{"arch": "wavenet", "model": "sound classifier", "dataset": "strings of digits, spoken by a formant synthesiser in many voices", "train_examples": 39062, "noise_aug": 0.01, "time_shift_ms": 100, "n_mels": 40, "hop_length": 160, "input": "log_mel", "spec_augment": true, "win_length": 400, "targets": ["voice"], "num_classes": 4, "norm": "layernorm", "depths": [14], "kernel_size": 5, "stem": "single", "widths": [320], "mixing": "mixup", "loss": "cross_entropy", "init": "lecun_normal", "residual_init": "none", "optimizer": "adamw", "lr": 0.002, "beta1": 0.9, "beta2": 0.95, "eps": 1e-10, "grad_clip": 5.0, "steps": 13700, "batch_size": 48, "epochs": 16.8, "lr_schedule": "step", "warmup_steps": 1370, "weight_decay": 0.04}
Rows from block 11, named by matrix and row number. Rows with one number belong to one channel. Each number is 128 + 32 x the weight over its row's rms, rounded and kept within 0 to 255. All counts start at 0.
# filt: filter width-5 conv, dilation 2 (model.blocks.11.filt.weight, 320x320x5), inputs 140-159, a 5 kernel for each
# gate: gate width-5 conv, dilation 2 (model.blocks.11.gate.weight, 320x320x5), inputs 140-159, a 5 kernel for each
filt.275 [170 225 220 204 189 134 115 110 117 114 147 138 149 126 131 126 107  89  93  90 102 106 121 110 111  95 118 124 135 143 192 181 176 155 148  81  93 113 129 140  76  57  74 123 133 164 151 157 147 136 165 156 145 115 116  96 115 139 160 170 153 152 118  91  79  79  81  99 109 125 113  97  99 126 133  84  64  64  94 109 156 174 138 103  92 113 111  87  96  86  85  65  83 125 138  96 109 120 110 110]
filt.276 [144 131 162 161 168 116 130 144 151 134 176 166 150 135 140  81  60  64  73  68 150 163 185 197 170 176 176 186 177 178 132 111  95  91  88 146 169 179 180 167 102 127 132 132 133 141 128 129 130 116 157 130 121 116 124 167 161 159 150 177  85  75  84  91  87 132 158 167 174 158  57  65  93 114 115 106 115 115 128 105 116 106 114 118 133  89 103 120 131 105 110 129 148 147 141 123 133 169 184 178]
filt.277 [138 126 123  93  83 110 110  83  91  99 113  99  79 137 165 165 159 178 175 170 147 138 117 120 142 156 156 194 186 161 130 122  86 110 123 130 125 129 120 126  94 112 133 132 134 125 120  83  91 103 138 105  62 129 163 140 157 203 190 166 183 178 165 157 148 125 127 135 118 119  76  91  93  73  73 130 129 134 129 145 157 162 180 155 132 158 164 154 122 122  88  98 145 140 134 143 121 113 113 124]
filt.278 [122 123 138 142 139 122 116 121 124 118 161 208 186 182 192 124 123 122 115  95 133 131 144 146 133 119 112 114 105  95 164 175 193 183 173  95 104 111 124 110  96  84  80  84  92 169 164 164 164 168 153 181 181 185 179 100  94 101  93  95 164 158 172 158 133  86  79  91 107  85 123 100 105 115 118  91  80  85  96  75 150 135 147 157 145 127 115 118 120  86  73  62  49  70  71 134 141 145 150 144]
filt.279 [141 149 173 189 204 142 143 137 167 174 150 152 131 135 131  99  82  83  67  52 122 150 156 141 145 136 142 152 129 123 123 111  98 126 135 156 192 183 159 152 145 156 147 132 111 131 123 118 154 172 137 129 117 122 125 142 154 162 145 143  83  80 103 113 122 148 186 190 151 121 138 165 168 151 159 117 125 123 113 103 100  88 119 134 146 112  93 115 103  94 150 160 152 121  91  96 124 135 118 122]
filt.280 [ 83  76  92 105 102 109 120 137 151 157 179 169 146 123 109 149 150 165 166 185 118 130 129 111 113 127 156 162 162 163 148 134 121 115 104  84 122 155 157 187 120 157 175 204 202 131 127 111 116 104 157 147 135 119 110 151 164 168 157 163 107  81  80  82  84  96 129 164 167 200  52  52  86 106 122 127 162 192 194 227  69  70  89  92  82  98 117 129 135 154 121 157 189 192 212  71  77  94  81  94]
filt.281 [100 111 111 123 131  85  74  54  75 105 126 164 196 206 164 138 126 130 127 130 130 146 170 173 152 160 149 148 129 117  92 114 138 149 149 146 142 135 128 128 141 120  93  67  87  98  95 110 123 120  94 126 182 212 164 145 152 150 138 117 134 142 148 169 174 137 133 113  94 111 127 112  76  71 118 129 127 128 106 116 168 169 164 163 173 117 109 103 120 123 133 115  94  72  90 140 175 184 184 182]
filt.282 [ 95 111 115 122 142  84  83  83  95 102 201 203 202 191 180  66  49  58  69  74  92  94  98 136 138  99  94 110 125 110 184 160 155 146 139  82  88  97 120 122 136 141 144 120 113 143 126 109 107 117 171 183 160 164 172 108 113 139 152 144  92  85  80 101 108  69  67  84 111 108 136 155 146 130 128  47  36  56  70  73 117 112 103 120 125  58  50  49  83  82 133 137 139 132 121 125 123 116 150 163]
filt.283 [151 171 175 149 134 134 153 174 145 117 157 137 112 114 117 118 135 128 136 143 154 155 147 135 112  87  44  51  77 113 158 168 141 115  97 118 116 140 162 151 105 102 141 161 153 180 196 197 153 117 152 153 122 119 119  85  52  57  92 125 169 196 166 130 110 117 123 153 166 148 131 166 215 224 203 122 132 157 143 125 138 144 142 129 121 114 137 132 128 112  92  77 116 148 168 154 165 166 152 132]
filt.284 [126 123 110 136 138 153 137 133 120 116 123 141 171 162 136  97 100 150 171 164  83  85  92  98 101 102  55   0  40  75 143 199 255 208 157 129  79  43  56  93 158 143 117 106 125 142 176 206 162 133 110 141 181 167 136 120  77  45  85 106  98 122 167 163 141 130  90  60  63  88 175 161 160 152 145 111  88  97 109 117  99 110 115 150 141 118 103 109 124 136 164 122  87  88 119  97 101 125 128 115]
filt.285 [137 168 221 201 151 155 174 162 154 131 102  77  45  80 113 123 115 106 121 106 134 112  68  81 112 122 124 116 131 145 133 140 139 149 137 142 135 112 115 132 139 134 132 123 121 129 144 153 152 132 115 103 101 127 125 129 124 112 113 136 134 153 158 164 137 132 130 106 112 127 139 151 163 142 115 129 125  82 102  98 103 132 155 172 128 128 158 147 155 134 123 115 124 103 113 130 118 110 117 115]
filt.286 [133 138 128 112  89  49  53  73 116 138 189 183 176 141 140 119 126 120 112 115 183 188 195 187 177 145 158 160 144 129 138 133 118 118 126 128 145 166 171 176  68  69  84 123 142 129 127 117 129 151 189 166 157 130 130 144 162 162 140 114 150 141 138 126 136 137 138 149 178 185 102  93  95 130 145 104 107 125 148 164 118 135 129 110  92  94 117 130 129 141  83  92 105 140 143 189 181 183 165 154]
filt.287 [154 147 126 142 144 111 138 138 135 125 111  80  63  76 104  80  93 110 100 102  83  66  68  89 114 170 148 134 146 138  81  84  91  91  97 118 121 131 143 164 162 177 178 172 163  64  87 101 111 125 113  86  67  78  78 166 151 127 139 131  75  77  92  91 105 109 109 130 146 157 105 117 138 135 149  80  84 118 112 122 116 116 104  96 113  96 100 113 115 116 168 173 173 171 161  74  56  70  77 122]
filt.288 [117 127 133 133 144 171 162 147 130 118 143 150 156 159 120 140 120 113 105  87 143 133 139 138 123  27  30  48  69 102 201 200 170 157 138 105  89 116 123 133 120 101 125 135 134 226 200 161 149 122 154 168 158 147 122  16  39  69  91 127 153 143 117  92  75 107  82 112 127 129 187 172 180 167 152 130 121 105 106 105 131 125 114 110 127 146 138 120 109  97 109 105 128 123 131 131 128 131 120 115]
filt.289 [110 117 121 142 137 116 114 101  98 117 155 117  85  99 121 121 119 157 157 112 126 112 100 107  95 128 157 195 166 107 149 109  38 103 183 126 159 210 127  69 103 149 195 125  98 147 104  53  89 166 167 121  66 108 158 135 165 193 156 109 119  93  90 147 162 127 173 238 142  80 112 131 152 106 105 110 122 161 133  89 101 106 112 142 143  88 107 149 143 121 100 167 232 138  81 110 101 115 121 110]
filt.290 [124 117 114 110 108 137 138 137 166 158 144 131 118  78 103 110 115 100  99 108  99  91  65  41  56  79  76  81  66  44 175 177 178 172 179  87  87  78  87  83 136 136 140 162 162 172 170 169 186 189 153 137 126  83 116  92  81  83  72  44 133 131 105  97  96  92  88  87 106 101 125 130 134 161 159 124 111  85 105 118 111 115 116 105  99 128 116 103 114 108 130 131 131 144 134 103  80  67  37  45]
gate.275 [176 172 162 150 143  81  81  81  95  90 176 161 180 171 175  95  96 104 115 134 134 138 140 143 144 142 152 137 136 130 110 104 108 115 120 143 140 136 133 120  93 103 102 104  93  90  90 101 100 108 150 137 154 145 158 171 181 173 158 148 100 104 107 107 124 125 117 116 124 115 126 128 118 125 106 105 103 107 114 117 157 152 138 136 126  80  87  77  82  89 142 138 132 138 114 169 167 162 167 143]
gate.276 [114 117 131 134 125 100 109 123 137 134 165 144 144 112 112 116 129 133 123 132 114 104 100  89  95  63  71  79  85  92 177 167 169 138 125  74  73  80 120 131  99 114 121 160 140 176 173 178 169 158 149 133 129  95  84 101  97  94  93 110 143 153 152 127 124  81  84  85 132 137 124 132 139 186 163 113 123 135 142 143 126 119 129 126 111  87 100 111 116 104  74  89  91 125 114 122 120 122 104  96]
gate.277 [102 109 118  99  98 103 102  96  91  75 109 122 135 125 109 171 157 147 135 127  92  94 103  89  83 133 123 110 115 127 113 122 147 138 123  90  83  54  60  63 118 112  86 104 111  78  96 105  97  81 128 149 167 154 144 127 113 103 109 123 146 148 159 132 118  92  87  50  62  75  66  75  70  96 101  95  88  66  62  57 122 134 142 127 117 166 166 153 124 128 148 136 115 134 140 103 113 130 121 109]
gate.278 [194 225 240 205 202 137 124 120 141 128 119 120 123 128 141 133 137 152 160 143 111 113 145 164 172 113 127 129 131 115 147 128 125 138 137 118 122 124 131 130 120 112 110 108 102 153 133 131 156 163 127 130 124 124 132 121 135 133 136 125 158 173 170 182 177 113 115 125 134 128 125 126 118 119 120 135 126 144 161 142 184 208 199 198 191 136 147 151 161 136 122 127 120 106 100 140 160 168 187 184]
gate.279 [171 164 163 150 116 108 106 122 127 140 116  93 100 104 123 115 136 158 168 195  61  62  63  84  82 142 144 124 128 136 125 111 126 123 129 107 118 119 126 117  98 113  98 112 121  97  87 102 109  97 131 110 130 124 123 149 145 133 130 136 126 127 155 163 165  99 117 120 128 112  92  91  85  95  73  95 112 129 151 159 169 173 199 195 154 122 144 170 185 175 120 133 131 133 133  96  81  87  98  85]
gate.280 [ 97 114 120 127 133 129 129 121 128 114 189 165 180 188 187  83 105 106  99  96  95  97 110 124 121  83 123 149 131 118 193 145 121 156 170  61 100 112  98  84 115 133 118 102  80 163 125 104 121 142 189 147 135 170 182 103 133 160 150 134  95  91  84  89 110  57  97  99  92  82  94 104  76  80  85  83 116 112 104  81  99  96  89 103 117  85 111  86  87  79  99 123 131 114  99 100 101 106 116 126]
gate.281 [145 150 142 140 136 146 156 153 144 132 140 131 160 179 177  97  93 101  96 123 133 160 180 174 175 113 120 104 110 121 143 132 148 148 141 131 149 147 137 143 120 126 117  94  92 164 172 188 192 180 125 104 126 142 138 142 148 137 143 151 102  90 100 109 118 123 142 132 123 121 143 155 146 130 121 111 125 136 118 127 117 111 106 114 118  99 103  97  95 103  99 118 103  79  88 125 136 148 146 145]
gate.282 [136 154 179 150 121 121 109 100  84  75 106 106 116 135 143 177 181 201 209 200 115 128 146 178 184 116 139 144 132 133 142 135 137 150 148 110 121 126 127 134 127 111 100  81  80 148 152 144 161 154 120 116 123 143 156 105 126 122 117 131 185 207 234 248 219 117 122 128 127 127 130 109 100  83  88 134 137 133 146 139 206 227 254 220 184 170 169 177 176 161 108  95  74  64  67 153 145 171 184 199]
gate.283 [ 94  91  90  91 110 102 103  99  96 107 171 183 229 193 165 116  93  88 108 107 156 152 152 154 150 150 146 124 132 138 135 123 162 143 149 141 137 105 110 116 127 119  89  80  81 123 125 129 144 149 142 155 172 147 145 154 158 142 151 143 118  92 102 108 117 128 123  83  86  93 134 120 108 106 105 140 126 114 127 120 131 111 103 127 146 117 100  84  88 109 119 125  81  76  78 151 139 137 152 158]
gate.284 [147 137 123 140 137  96 103 101  86  76  53  50  76  71  84 158 167 141 132 118  38  52  61  56  43 133 137 123 123 112  91  79 101  95 111 111 118 112 109  96 144 150 160 158 141 104  96 114  98 107  73  69  81  85 112 118 130 117 119 106 155 153 144 124 132 130 131 125 123 103 118 141 143 153 143 134 153 130 115  84 166 147 126 127 145 158 160 142 124 129 141 151 154 163 133 119 132 111 111  97]
gate.285 [140 153 147 141 137 130 120 120 136 159 137 140 140 126 112  62  58  93 115 128 117  98 104 104 115 192 215 191 164 135  78  73  89  96 111 150 147 138 135 128 159 156 142 150 150  56  30  42  75 118 127 125 133 126 124 195 219 210 171 122  54  46  82 105 127 146 132 125 129 131 112  78  67  76 111  77  71  68  97 132  91  91  99 105 109 109  95 104 127 144 176 174 159 156 153 106  83  81  75  85]
gate.286 [147 140 125 131 146 112  97  92  98 103 107 109 108 120 130  88  96 118 118  98  61  43  58  77  98 164 184 193 161 154 114 108 102 123 125  98  96 102  91 121 133 131 135 114 117  76  50  49  93 100 121 132 126 138 143 167 180 190 165 165  96 105 103 125 115  99 101 108  93 108 130 120 107 111 110  37  22  39  50  59 143 149 133 147 150 111 110 110 116 114 133 136 139 113 106  98  98  95 102 131]
gate.287 [137 132 131 124 126 137 105  86 107 123 118 115 128 145 149 111 120 113 122 119  99  86  91 109 107 168 206 191 152 136 115 104 122 147 162 127 116 103  91  86 155 139 116 112 107  90  51  65 116 146 132 127 142 146 154 190 235 205 171 148  90  88 109 127 138 124 119  99  90  92 112  90  62  73  90 119  97  76  96  85 119 135 148 148 153 130 134 130 136 138 153 146 116  98 102  98  86  97 108 103]
gate.288 [133 140 160 173 183 118 140 159 150 137 155 145 114  70  63 120 108  94  78  84 166 165 159 142 117 120 113 111 132 142 138 136 125 110  99 124 136 161 175 161  85  97 114 135 141 153 157 156 138 128 158 139 118  72  60 119 112 108 116 125 164 161 153 129 107 110 131 160 179 163 117 140 184 192 172 132 137 153 156 140 166 158 164 154 167 119 118 122 114 119 104 110 132 158 154 168 180 165 157 126]
gate.289 [132 113 105 125 138 151 166 179 184 185 164 188 157 138 126 112 134 144 142 135 121 139 124 129 132 112  95  95  94 110 141 168 161 158 138 117 101 100 106 113 143 126 139 122 124 143 160 154 158 157 165 203 174 162 154 112  88  79  72  81 110 124 124 147 158 117 109 118 119 126 116  90 122 124 113 129 126 149 140 134 111  99  92 106 115 127 138 148 160 148 144 134 134 128 121 127 124 118 126 120]
gate.290 [ 67  60  54  79 101 157 140 133 128 114 120 120 125 124 123 115 124 130 142 126 116 102 106 116 104 127 132 130 123 149 120 123 143 135 120 137 119 104 113 123 188 177 166 155 165 122 113 120 106  88 105 107 107 125 106 121 139 134 141 155 106 101 105 111  92 141 130 116 107 129 151 131 128 111 114 124 112 104 107 111  77  82  79  88  95 137 125 112 114 115 174 163 138 137 159  79  64  74  94 100]